{
  "arch": "wavenet",
  "model": "audio frame classifier",
  "dataset": "babble in 24 made-up languages, each with its own sounds, syllables and stress or tones, from a formant synthesiser",
  "train_examples": 39062,
  "time_shift_ms": 100,
  "n_mels": 64,
  "hop_length": 160,
  "input": "log_mel",
  "spec_augment": true,
  "win_length": 512,
  "num_classes": 63,
  "output_stride": 4,
  "norm": "batchnorm",
  "depths": [16],
  "kernel_size": 3,
  "stem": "single",
  "widths": [384],
  "label_smoothing": 0.1,
  "init": "small_normal",
  "residual_init": "none",
  "optimizer": "muon",
  "muon_scale": "match_rms_adamw",
  "lr": 0.0016,
  "momentum": 0.95,
  "nesterov": true,
  "orthogonalizer": "newton_schulz_5",
  "adamw_lr_other_params": 0.00099,
  "cautious_weight_decay": true,
  "steps": 19000,
  "batch_size": 192,
  "epochs": 93.4,
  "lr_schedule": "wsd",
  "decay_fraction": 0.4,
  "final_lr_fraction": 0,
  "warmup_steps": 3800,
  "weight_decay": 0.2,
  "adamw_weight_decay_other_params": 0
}
Rows from block 8 of a small audio frame classifier, named by matrix and row number. Rows with one number belong to one channel. Each number is 128 + 32 x the weight over its row's rms, rounded and kept within 0 to 255. All counts start at 0. Numbers have three digits each. After the name is the row's rms in percent of the matrix's.
After each channel's rows are labels from the 100 clips, of 14976, where the channel reaches its largest size: "responds to" is what is common among them; "loudest" is the band of the loudest frequency at the time of the peak. Only what is clearly more common there than usual is listed. The data: babble in 24 made-up languages, each with its own sounds, syllables and stress or tones, from a formant synthesiser.
# filt: filter width-3 conv, dilation 8 (model.blocks.8.filt.weight, 384x384x3, each kernel summed), inputs 256-383
# gate: gate width-3 conv, dilation 8 (model.blocks.8.gate.weight, 384x384x3, each kernel summed), inputs 256-383
# out: residual pointwise conv (model.blocks.8.out.weight, 384x384x1, transposed), outputs 256-383

filt.235 102:129121160137139144174176112113092177168113168057141094127082188138173077178156161167174169140111099192153127129122091088158058122142150151203107126116154159120074163151054119131095148168116119081167084144101105096149075109161127097126129146145122085150166059141143015099075124150124198083144162113158119156097084116151187170080175157188123176174113112144132118164204169114123146148099
gate.235 096:110126130135126100100173118179155137090118090128177173103082152164208132131111118128123127154093146095116100148135139136118084160161099088111091078103134079080110107120127110147159102112161108112131153115110131109055149142149087119105058115083143154156107177137149105147172157117113088117130214113116173125158116102088067153072197138152111140097080112177166081134182140086149174114120
out.235 098:159144148155146102131126122111108107141107075100090080111130161080135197168126112140134112135102111160152110098119122105116142146155148201138133129118166140141109082188138129148101142107189110104126129174134135127157112173068105105133105137161117161200183160111150092149133085167079097081138113141175163170150135169093145132175140117143121155173152130150097147176074136158078130131202
responds to: /w/
loudest: 250 to 500 Hz

filt.300 104:188172149162198202084132131088078135103161134146126127171145100070180130161176163160098180095128101104058092116102130149131166074130123170162153094097133086111146104180117106096076132136145125086180122156102150160166119154141121139093168136110114154118137114166166095127129114109117115158111100191122132129127096148094136080159129175191141111120170113199101107131122099110125101084167
gate.300 106:100106138094146173161136098180118125139147127160150041146146129137142160139131214101161037118148172159155114122112102110170136221134073149194124137145106154125103154116134220107150148139134107103095168159107155120115149158098159149122089089141089143173164150171141116108132074141112117143094096116096140153112081100163152209095139197137129142116127121146131114090087109164102082127132
out.300 098:179145149142161121130158174119105131097128149069134119084171123121135168129148157144168098136101113102092104097097125163129077067158104160209122070161135119116108101180148153172159103104094089097101163114131105186085074189140092217120162121163146101175110090081142124151089057101045170138117166138095144151181123156163118066128170170114158109145130075201102153205093086109155160080182
responds to: /k/; /aʊ/; prosody: stress on last syllables; /oʊ/
loudest: 250 to 500 Hz

filt.370 090:135101125139111123125124136138142111101112191105139123154095127125170110075164058124190090128151109185084155113112138098110121155143124141101139170163070114146139128136098093142129178087078136168082106137164133146124089142087130107127182113219144074108121109087096118146102132098147093078124156194127143160149142114189106082178118069118125193180194133106123147172111081112167170111137
gate.370 098:110176146184148076103115117089186137141149133101119182149095094166100081132159137131113108104089107152091141148122125106122132159095054127102091147175098090130153132136149185150151169110108121139129123128119099108078167158123129156081131188132050143164089137100131138150120139168149177088086166198101164174098097116140116187106147114133142144153146136105178139129113137142120134117090
out.370 099:070060101150161067119089216092140114114136107159167131117148114114091090080131153119115146151157135142115081126132193131155238152142110115082133059086035119159182116185128141117070176174083096179149205148092113128145098138111120047117175112108111091098174198207151137122180126126146107163103129145072110130115086108124140145108126163102140120136113130101141105112137117149127079095115
responds to: voice: child-like voice; pink noise; muffled (low-pass)
loudest: 500 to 1000 Hz

filt.369 090:126124131111111155128127159104148129115134132107065046106079162134112163090169171135143153176113150082129160209092076143132119140124075184135086179087099135152150106150099124131132125112146094102133105184172127169120134089113095106079083097133163126111112107146150089087077086141158184124156147152173162166166152152074108076148093182108130140121167139137149154168184114130170203102092
gate.369 098:119109165155107090178179113145130118094134130056070157132117083090106089163143104082090099160110115137199147079144152108111158198159126128117141218093140110121097135108093164065111218124147092126075129084115128059120070084117081108131125134153143139159155110094137087120118149190112142158129174082192178103111143118137155108098064132131115114125147133168119108130239119109097170152137
out.369 100:100167110122140134164114187155138129127113166152076067096102113131172150111162086112085191151140136135190125060111192153082101081103149194101116126164141130111141149112135174121098116118048130132135141135117157118084195095122098153135137148078169099140115127096086091113136131097151107152227113127101212121144068131113120111136128138092138161129140153128163102101152160103110200175169
responds to: reverberation; /ɔ̃/
loudest: 500 to 1000 Hz

filt.360 110:067081058112160082110127111155082103090174109112172063184200128105174051093138163148136157114103123161100126100093134128125115118134149171148095140151142133175099108092171202137145133156135132116124092168108148153186055131198144121152154096136095082117153121140137137187146095145112100163078222123090099173103144182147138153181156114092121140148189152095129131142191136160120145162125
gate.360 101:141127164091158086191123109185154099187145166153102117153148163117145160104172123139124066089176124118130163180092114105091128178142129096132122187132129194156093172140115146157109080122083105065169174101158084136109095146157183122148133136151157120132148110139182123139138141152101112092152138151135143179156185116180181139066127091142109157102126086138107136108106153106140117141090
out.360 090:101109150116142128134178121153175092131144137148095119181130224129115107116181110144099124108121175198162069150095081099103113116153073124131112170084147132161146231133112136117138133123140125067149139089143059124135126178185095087077101147137114159153083066153148154067151147133117140102158146138126077128176116138144127155158164149117197111121134083116126087181174176136159133091154
responds to: /ɑ/; /e/; /ɪ/; /ð/
loudest: 250 to 500 Hz

filt.64 094:166144186168127078078112193128116104146103133095170181098112110089121115129159123111182099151102123166128129081152155102175146105143112130206163127155111072062171110137144121159142157126133102142171118128114158128173119130098095123164131164110112117131122108072160178176099124074182167109137061144157115126070087121121129162137118189128122121086175088114116179167073134132128080162080
gate.64 097:178108161153111123145163112156107165118116094112144112152152144157139034174162094094180151086133099056132131160123148102124069103086136152156101145154079102128143138052058162115077175160135122145079121126136105167131061078163076163097128150121048139074160141114118159110114118142128128167169116096135151160118081113110137092106138087117113089129139128150130104148189129163146101141171
out.64 100:136037086144080101224104155109103091089154069137092091132115078119139125101168098153131100092127135084163185175182126153134071144113140181115073086089023089145098171137135166106123180193199087121130154135181146065118107128122141152115141113117125144148134090126153112104103114117160144107096131180091178031125107180159118183132199122158161113134097088096120112140135107145108175157128
responds to: reverberation; /ɔ̃/; white noise; /u/
loudest: 500 to 1000 Hz

filt.307 094:105141163129120112154241096116176103120150142162100118121095072191165146131126123107135221148161123083096128097187164082117169136189177120151108103112179087156156155132128086087176115092161128163105117088079103098076117139117155115137138123115121122090123194110145178087205185138129166151141133100180106132164119173102148141132088110105138129099125159181141151179141102080150176095187
gate.307 091:125151138159109048151115159140129141137134126144128166065116165134119151144115150140164061127146112098148137126139143118140122098176041153138138123090120071068107116125115129162145117117125150141131089162126106148085119142134133189118117106171112131120119104127164141128122127100123149092088157173143132139116146130134117167133123042165170147065195140114139159094116062168141062100145
out.307 104:107155195111179107124165128121180096139106164107116123125178092153129131151122170203109085147114164130113104160099073153119147122124109163113152119118093113189109159125112160208074124131091157142103137137144143161134133159169093119100092117157069118142173128153089084139111114098139183153135109120133076140139100159121127079083115142126149186075061108163159118126184029147077145117091
responds to: reverberation; /tʃ/
loudest: 2000 to 4000 Hz

filt.171 098:164097160076140147165176101130181106112050154104100092202125202183130130143167132071087117095102125093143149116130175130146192106169116115133103134148150168120125159107141098138161132119147120122126172140123132116120104083096089128156122100130090169209133107138144141123163168162121130067095054114181133072169126087130149143146141074125116086102150101143129033142108132113124138130105
gate.171 101:130228161116132115170058119086125196159133105091173172101115131102156105101125188096110090164070184113118097137115135097160109122138138106137115122107149189135139127182126224188083103196136203101121097133125092127133176077148142096156086144087131120112078137154154087148152103110144135116154185165115136162099139180107123155147105143136137115111152155134113174101079132142146166113090
out.171 096:158183117182100149191150103136151156126117186127149116137179161125138101149128119127137175056103083102126074105099190175141175186123090151161102084092184096144137094106193132082134170156139101095150092157166152150114148106127137141122105085116105073160117166144158151164074064061136089157123109105100124198186162114136144124146190123100198137128132103083139133086113110161141120094148
responds to: reverberation; /ʃ/
loudest: 500 to 1000 Hz

filt.381 101:204142124138093095153134122155095130122203133129122149128149112128096140126113142151134175156082127135186143130125103114118099171117173186143177074135098141160168226113102110097123173114136113124109089111158131166118165094170134161112157025153074119082175113137084111102133148109184087112094079079077107111128128170187125148121188161119105148058077129192146133125144152131113139121147
gate.381 107:090173089103106086143109175161183176125135134115134119157135091089143065134091141126166147152181117168167092119171192084162132153138066148083129163156141109123127197067118097122130147158169070106124086093154109107105187124100112058106141172126137082135128125091156082140099122091103218127099122103123112068161168120113119162122087095118106091109151166109107163069134145136100068135053
out.381 096:118114087111108114113086161143205146139131141128153173137148134132038158161134143163139108069132072115161116101169136121117126170094086099150133134070120118147088091117135173122159103159193069023145151097118111182174135147131156127205158034162090085185111116117099115123118195104142168094186167119137089132170136141131139104152128132094163189124121160142100128187120113118131096082144
responds to: /k/
loudest: 250 to 500 Hz

filt.208 102:096070062151161130137123145152127146117148162045094142070136092132093157156065125099167118154094126117129172117126097149129109183139116182174174129105154180147120052127176172149162123147151174100143155118135128091182152168190136160130094081093253144158094190129139112136208112140148081129205166109165152163162142137131112117148123124103160115027044088090137112135129139131206095108191
gate.208 107:148135092115173096091167101131124152081117115069088123131109132091144125038165146171151215118100155095134152096134113115128157131138064121102119123130186177080087063113143184151130078106119098107178148073126113114096164159121115079111144110213127092135124151159136112184091127163132147163132093150122061143124115113086100121157119101178120147168148114163184091081117103128069143088126
out.208 097:164145152117082215133114184128159212142153120113121099068162142180068120144059135154143100101133066141191168128106143158096095147068102149142150107038166146194156136093106107109151140145161163084133160160145123181109128123162146139113127147128149165136142120094170130129110148108111094110132169152124121112144124146153176174103197107083154139114088152144184113121133118144138205117116
responds to: /ç/; /y/; /x/; /ɔɪ/
loudest: 4000 to 8000 Hz; 1000 to 2000 Hz

filt.313 103:052159107153123148120186163099077075082143088114085153123120093102107102089095154169108114235152093141139159104127125153124107096195144090117124081097145096117146094165100143088158122145109207199125163114179096143145135128115141124165134133134124122069037155100142125147121121104103182154091102107130163147151107146094114114097180154130127101101144155050071142121119085095096094143115
gate.313 094:179147119127147171112122076171107107154181128109090110180107108126147118095100173133093146098139123124126170116108090155152126138092068161148156133148125141072168124119106116089176098155093152198137133144134034170119179155140145192105149127120113158145136108217114158107109102131097142088136169139069116123155115154127132147092145104173164102132166124206155124069195143098077077110078
out.313 100:108150132130111110186124095174092143109097151091142103100223167117177151116139156123096190093199082106124087220123103112147129147067142082136138120112112097148147078085118149125159136169151119096133086136067106151147138131148140159198092141095111108162116179150160092088092072110161095163098074122101133068071099146071137196110201115101107082145128147105164172167111072143157124117136
responds to: prosody: stress on first syllables; /p˭/; /ɔ/
loudest: 500 to 1000 Hz

filt.84 097:111079133158129150138073113110108121155124156190122137207110113062144119181135163145095148095128110103111114121122115078117074093159135114105112125111145166167166103165112079104109137129101127098136081162161102140178095065096155159170138151087065122167138067179112132119094118130108169162120085107126133154126105105108134111141118096143142065140115124148126131183140126128152123081085
gate.84 096:008123133174104140131142109126177111097129116091107129070172178114053120101094089093091047137128106165134133180115155144139103106137148086174045157127102141103103111125065110127130131185122122118108149122108092161095142159123091118100104114158098144127104140124183172135135098126158107135152164105143082118087082101088114128148080113138162170148091127129129122123090130087139171135136
out.84 099:116163115114159088141164156142127138127115112067151152174210170070185132131173103104124171128163128070168183163072067153189149118133134126165121104178129116125088128114093134100127079144062078113106129136132096173181141127095092072091138099139099127091108160164127182124142139065145138173111105182143182114142125108125151075172069118089103216125101119141119160132101162120129114113098
responds to: /ɔ̃/; /o/
loudest: 250 to 500 Hz

filt.299 093:138090105096107185100147084122124137122131159163102096085128151154138141176115102052131158037166128148149139102151134185129109129088123163177180086130064088122149150171113133101112107153165127186134147158072107117114068101122144104092055101131108159069137131101178160120132150158145122143150069111147112152051147070098149109130160148141152127099170088113152076139075110153123130128218
gate.299 100:132114139153137160157151074156110142112098212093155120120104146153153121152131153108152109149115144126120101095046140143099174122128138115154111091130136136158111114117146183096157113113118091071141130102120125138197116168178131116070124154155152066137109142128091148101151147108068120091150170167113121110124114136161106100136180137098191116094149175086125184094223155104194162158090
out.299 100:101107138101141123137148085141120120181108088137051133171167105176078203163115088159142128148003041075095100094098164143115207103160129127180124113155144141093132134094154233130152087138135135136139103138092188110095127119133200119107145117121128139146197104109135072158143116128141047129087131113135094198177135145163110135106129109119076153087165178162136169106131110163097093105180
responds to: /æ/; reverberation; /ɑ̃/; /aʊ/
loudest: 500 to 1000 Hz

filt.354 107:129119112106113151133091135158135121138131112178108104090153112154132134119093132149124200135160115071062096104170121108132074084091117134139153097137157143107190128069080142153071139121114116126107122164091156137138129092132146129133188109143117143156199121107125106111161122152148060120109100154093159052131110092106165108084179090143092106144187126111149094130082190117155122099126
gate.354 105:095071159132148151123178104072173087154105075188123129146140117191160079084148104140177089061106119103108135155126182137163171162114148158185107120129150097112108110151125118174108083112163093141116162103106096147169104201138081070153133143134149157083086117103108148126157145156166115131050197135116132133114113137124125118095178093173097143139162157152197186117168123099141120123124
out.354 104:119139075162076120155061097100142145096161086093113121135089139146151089114124125114145142099135152142140144132064136075104160044130120120099173114152153109053150113180195169126128120094146150128166175149161134171127146108155138149146120087140114138168114123146172157093120079116158156156104105128187071138091120164157119158136150103094124122122136116107075168114129118104130073122122
responds to: /ç/; /ɔɪ/; /o/
loudest: 4000 to 8000 Hz

filt.278 103:113092069135136134096054115129156112166103137162129169117106117136153160116116085088188113102113111120136168076095124188167099125147164146134123145074126198156159093116130111130127110094171121146108163155074162059162119175105108060123150168139171101082145148122122098105124142129079116157152153054119167160121104130133081135158107141149108153154151105108164158124111138083120156175156
gate.278 106:102107137164085076099167115083127222188124122117138159143133159144183100125140117048191122099172151146094121179161169097119159137166140123159096117129092131143155161174080143143095169153112116081099120070129144104127117095095123084084095169137177133085125101118129124085132153138119116073158098211148136106102125088099097201101150135116138184185147133161162168101076158097102085167086
out.278 100:154070135182114111135150097125097120142083079110151119147159071215177171101160117100144110101169080113105130138094135151112138129113126090113155205121172086145149108076127134099137107127147140117087129161064164140153189112201108058128159146147122192154107122143122125122158105087070161095149129138097172161074061121122116185123133192114169156143091100142087141158187106065135091191160
responds to: reverberation; voice: deep voice; /ç/; /ɑ/
loudest: 250 to 500 Hz

filt.39 113:157161177058088120149133118151071131130152109086167147105063163177128072158155120126144065104103114183147112140106152108139158155085098115167104120113135076059107119073099158084168156132115170163098114197082100138063212120146097146131126151108160152129111129109126158126159111116136103151098081203107089078070101184070110117109092121150130148115128103087222105155128080113123133117174
gate.39 108:177178172147126103109152182111072137127140168089151151129095125100119119159139108111160155161106098117141137146135115150133208120098077109090131206166113110080104106145106199139137159127132123171127149099104099094096146111139115124136145122132133142144142134119169154132135188085151147143173121145147179084181158152110146132122110107137054139099119110133170090096130100101082149126110
out.39 091:089171151071023184129106144152142102144125129115164115183084131168144083141168054112132121076176095149145122105104181075172118155096112145103185100125149134077100194072113132120082119159146127186126160230120168161151143149167109095106128146161145104107119197075113145155161069140127124110141131122118161149135086097103093141129116114116136123139190190075099111124109097107150157168130
responds to: reverberation; /ɔɪ/
loudest: 250 to 500 Hz

filt.122 110:114077151141145145122091093148171199121111096158151092111125165169124095074138066211131126116139166135133129087199176130133080143146095123173123156127121166107090105140084141132104059147105109114117199108096187158116140133093081110114119187142127164096184177155158112127129148204149096112128133149110119154088099114109125102126131043106141106244171136106116182158151166087126220121107
gate.122 100:094143131110143154119121047094133144149072121104125081152156102145147173149139088099112102130119188204104098133158112111133132145198122102088117115157088139155182105134103117123189092130090122096096131091100142141142136125102079120102087170222114149127150145154163099147147109142132136117118172138145148118112084140060136113135115177175077100102143105176070146188098108095140183152168
out.122 097:141162130075114143104102143176100160094154135119147174117104133093074190095168134109119133108165229168125146102158187092225098127147147173134164148160160153089144138173081094088097134093163146098144141127127136059073147179123107126173157136129125090096119131107125128095123167132171111165151062176132111098095095112174117131143183117144091109105191135099124120170152108180117166120172
responds to: /ç/; reverberation; /ɔɪ/
loudest: 4000 to 8000 Hz

filt.366 097:147106139219130125082133100152126140107152157091186147091104099072084181120127090120098117200085153099130157151111123137143132140150106098089139185088128073108094102065115121136121112167115158101126112164104124093118162140131155119094091095125115129092078194168088097116186122082141144162101168133121074112085118132153114171145114130089077181152121138139104169130141136127150185104154
gate.366 101:135187128086086111176199141153142153180193116121072143126155156063116134108148123137099119120137110095133095174088110130164094135117126097144130163145130141115196111187168178125129148144141107117123149126151070146144136126126168103187109106137151138107051139095125157142103132145058051088158163128133091143118089161158073148048141152159118111081186135129123182094214144107122109150126
out.366 099:113083151072135141119104144099182137170118118099136145120167201158107209126156200122151136147115123117097155139118098093140128112108141134161146043169060159112110098150121161115142130141062116107133199134181081092097144107163147124147123126145094113147179099139154117101155113117145121095131150188134162110090090151142138172160098089079137103100023100134105098125134089170115113089108
responds to: /k/; prosody: stress on last syllables; /f/; /h/
loudest: 4000 to 8000 Hz

filt.209 103:132114102079172143185134088144095084183123135138122085101108142171153145108205133156142109155163161134106118055122134124105141095114072094141148152157159139126101085094168099078153142048125108120040120197183153062100177154141123072081127106143169123159123142157096089118163145162174156086136162188156136092095126113096095157144068093156088147145118131098111123084120152109154119074172
gate.209 108:111124078109146135116147159049113119111127118118107107101121173126100115110096123094145100126128157084186139125087141127124200126058088115105084167108116167103110117133095132168142134148083077135137165077140130183115100129126130109169118077122131116099133083182139130142102198102131177153135112136116102083143108177091131162054111155145095093169138113195142083153094120115050106140109
out.209 107:136134139121123140164139105097113146155070133118076099130127115149161141106094131110127153121135137093180121201127156156097123100109151135155090128122104168148113113107160174136139136101116131127105125133178184115100155155143071106147157119082090101140101104156106113174144112133059138111072144140078157129206129127135105130140128141160113130159190121122118109178149094148115097101096
responds to: /x/
loudest: 1000 to 2000 Hz

filt.225 099:117078087101116174125188145159147141090071136124120073071109130100085168133145142140069082065117122070115115146200124150158145122156008092092119114108152181143144146170141208145076180118138111089153127124179106136121070126101127144107099122118142100143103106081109129146157074134124136161122114192138144160159168172131145093135136146119169101115186169121157141102169079108140196129059
gate.225 101:076155137096153189188148077175143123101154089101107137061098123183134071152119093079175131078132077132167097203137159077113115117151115097134118110134121101061084167134160126070111076191150138163132144042122086086126131163118140119128119094117136160079099150111117179153132197121091136153106121107128123138106071121094090145138104156121095134123036126107149159070172102102170143101181
out.225 096:132160164136140060084147166115144128117103121131134175120110140098122214083082109153110107153151167147122147180091140208182123153117094103148123110154148137121115128135152052053053123108150117175142150138116123166058200120114072104134144093137123118085121081175118146228134144104121151136178165156150087162129137164182101142152133181165184110129153113120099131120096116124132113125164
responds to: prosody: stress on first syllables; /h/; /ɑ̃/; /ŋ/
loudest: 500 to 1000 Hz

filt.52 107:115144089124102142110086115163126120111174124130124164089143101172107101078124140107160115135111121116123154105156151137110116198162111141095086077102112133129090132093180192143117117116102190056131092183123207148088115148131112088121114183056171135095115090129161125155133129131153119194128152078128133076090104172151136118108085125149162079086114143070142144134157177107095148106145
gate.52 104:143168111115053136077121139137176145079090149072119096125159135082085098117119146058149079112130102160198116120117130112072133114202084121111138117116093105192086141090155059118067084110089126102139181122175122151099133104112040119141126128169049119132145118165077190162205182137111110167100140077148081112085157159058073103144120146127119095105108158118083100136147148148134184183158
out.52 089:093070138128167173127161167149099136125129119077148168142104172088167195135107141184137151109167112133130085099060156127114087145108159196133140159125134119126094091175154132168058154136166106101152105126175085101193130161147134090164113144123078080140073146081131130100141145126099109144156115121122123090183151163077136131117111129112137134115108101136152151096125168095200135165122
responds to: /dʒ/; /ɲ/
loudest: 2000 to 4000 Hz

filt.211 095:092108155179133124129075117151161129126078122196165089173159166121153098090121164101103135099122138169157083121093148165014183093101160148178103060114142118144128129123126099140158112114139100146125175086091078148132143117060124157079133171129086112125141135129122181142115158098128154159101088067162126154139206098139148163161207104129140046125089153173133085186104138129065129124137
gate.211 095:161105189125150099164165098141122145160175147116134119137149116088129169139111141141152159121118143112169166102063145146158131098137106114143105163096153098114078162094099178075141108113144091065112157156090171105191086137134122124117102147176114130146150144180158078091117127104091062119148187118092177103139038155092137120114087116114129153120154148171151106172137107139109123126106
out.211 095:128111115140100122070140153101124134120161104109104156167144136037113139078147119144118163099104126132089174143083136106142104103091145099061143153149144122183176095122146154057153101078159113108192127136139119158142066052183073068167181160156115097118079131133117118154139113142059078215116155086106170143144154088175178161103142122073120070134120189051111161139137120120114190151081
responds to: /æ/; /z/
loudest: 500 to 1000 Hz

filt.133 098:074080141148120143137103059164161110075137164152130088148149119109112089095097134171211147061140094146169120129165111124124102073136096144143131133129166109153139148084087143066159088132148115125159136127125113111141108161121174075147116143068163109153147127118160137065129096148096079168143084113177074151177093102102127123148107157085113158151051110091131148174113136135100188131139
gate.133 107:134136099097129104117141177106165160069117118138096165161147135151150120117159158153088131093164102102126160133107113116158150085113099197049156117100161177153134117147109128167121089107125108090133069150101142087066108087100121127099133144149141166142088128140106103124046159107097141128111145175176141126110135125128074115140085085186124127112208114132160102136207117198078100110084
out.133 103:116132133149107145134108123090141090100182122102111072082141146119101165120115105105120109162140124135158114123121174169092178160109152165124128153123144097111139106169127136068126112135103162128178150128094122099095079222134132119129098096137110155086104135135098126140120164125108138128132113147131126176129150106166162104172208105127155162101095211116109128063090178139173111098084
responds to: /k/; prosody: stress on last syllables; /k˭/; /ǃ/
loudest: 2000 to 4000 Hz; 1000 to 2000 Hz

filt.117 093:152068120115113133089153118132148122163161148112136139086080078136137096133144092107169169158114153100135052074111139083161154128122132156126166104130114101094141167075172082111130124105148111125133142144129114120117101144133147129093215173131112117104151194137119083080138128124186113100096060126128118031080130092108057160129150121149157109167127122171167136125121158088086098154099
gate.117 092:075163125120117161128124096120176111150162154114146152175100097085117085164158140190153123164148136126084090053074098139127142090137147120072158115144115129047111072182145178149143109164111134156144157116105106109155207148104108127179161127097113158123107140173194154111135127111167098134145094165161168107090064066138073102163135159135127125206175097134172123097166102154104136151099
out.117 094:140121112121115110073106062133157144164173113167075199135144166108143118220139113112153096176135153147078171103120090118122117095082105154108158134133145186147113111153106157061138112132152127169178097090139140129115108105131149193122133123183122115141171139085164101135139159057079106110166177146113159107054067171097073106131173171088140143156189070126151070087125144169135124119053
responds to: /æ/; /ɨ/; /ŋ/
loudest: 500 to 1000 Hz

filt.126 101:119117083095140217121110116142060047156088177144176104127129120108127180129124135129119082091119164135177126120124155162084122051093125167145130105143155141117134161122177136180110155092197126079110097190189091090169182154137189156129126100090136139115127116124096124131116103104139113190143087134096148098170065138109110173121110062176095142165162104147147155097122100129135073098116
gate.126 099:103096154087132133204068173141144177161153109166176141147125158131133098140142145126166084129155139124073161173123159150096121090101133149158035124121176103077091144160158071121125108188108121101120142077136114113093052129115106166123140179118167125115152141058128121156077144105073101097128173108105154123131037146136171092079131120153144116154167075157082149089145129131133166150158
out.126 095:153118111084113108172097039096079110109149118114102151180136057109142183083090095162076104071129167175134165164104149157121080158141121163114189105085169104136157126124146075141131053139147119087087086156155131188131097178119101138111155098115133155147146106134090119137096091127095119125127083126112171099068089181089096144121138112096124146071108129161122129131088146076125144171117
responds to: /d/; voice: child-like voice; /ɛ/
loudest: 500 to 1000 Hz

filt.86 111:117093105121117110135103153065122113238148134031134138147113122097155108147152126129207142143131121153171104158175183101101165197094196168095183086082081133133143143127129093125178158163165174175136128076102104138109143118100083094146135216147131136159112116113130124139163242171178153143096068054105148134130124109106095116145128080096122144133146148168149120124158157162146093140154
gate.86 106:126108125104116093111203138112161126110095164152127090131156107155121149104148171149088091114161095142145151155086092140102072071140103121149163094158134128085117097155120144094101124096034125105151086096121143110125102133166116127091151156136144166090176097070115115134089110108114158164072130188107134112135159099157129171077136136154126135126156111098122133165125141133103115182162
out.86 098:105133081136147093123133150135103150127163126104135096106165129148132136164079110037255116190112129092162186136134138092153100103106139162117170134112107111106139142093131114126200117140105103080119141175124089106087158143125120080108168163095139169158099173130174143113088126193094157139159062148176148100132126101178151130133156116137079161132085102175076136159111142185073113119088
responds to: reverberation; clipping
loudest: 500 to 1000 Hz

filt.38 098:125131162174151178115134133174112154146112091095134123068130135138090107117103129119092142151122115167133121135171100122085068033139085128164112057137136150110198107143126121150171127076131183047174103146121101115118151179081122135108109116100159056161129121098141156213095119145080088145132132146113103121177107143157048157166128164141091140153085126125136068110119084124200098137120
gate.38 094:153130180123112132189165092132161143079116169093125120161201142054151119140020139127119132106114096102173116141168156126174160147184110121148089107076128153091147125130134158121138093113108106087227120091150108165164119090162150129129141112120111120157137125173106117168121150140153133170146111096123119084063107097071167075165095161148161129119144135179092145112088116160124171125089
out.38 095:103150101139133089161131115178113134107135094095150097104145110078101171143148101109161148080217090136145144091133115134138158173148216137157097148140083093098106163154154091141116125145193119129134098096133122141077067194104080140114086097173171095123141158156108116127145106065140108082108111136117158134156066117135118148123123115131119154109112149158114128194141155112103133164145
responds to: /k˭/
loudest: 2000 to 4000 Hz

filt.347 095:122178149179129057121156118164166142144134120133116157147156157189108171178135113108155181146120138089118161155163130149166129135112185164179136109172085111132097147125077100099148131155130125150096183118099132135128169105181089145145103151130218104196094126136146163096155103106140119129129064153111141095137065100100163157128154110112106139186109130145142102155093144086127113131178
gate.347 103:113149089107112138093110144142151096065085107105136109118110106084165072134137165137161076128154116087152196117058068130125097070138092077079165119147101085164141153168123119199134117134158111080192150102138155144139129155064123132131073046098168118133138061116062117102098157130115163139067158122191120129132162181157120193129147078082031125148085138107149111151104160110138141131129
out.347 098:089095171141098132156180100154137179105164075173194175130151144124107142179085127098114122130115141116131161127111057153080089119106168166092160131123099136145129112113086151082138170160151100133090141185106181138130103147117145135134179100102172154094146145149128150133099088115088110196123158165103146148159109118164109173086096108120032195133167163118137164079100096129133154122103
responds to: /r/; /ɑ/
loudest: 250 to 500 Hz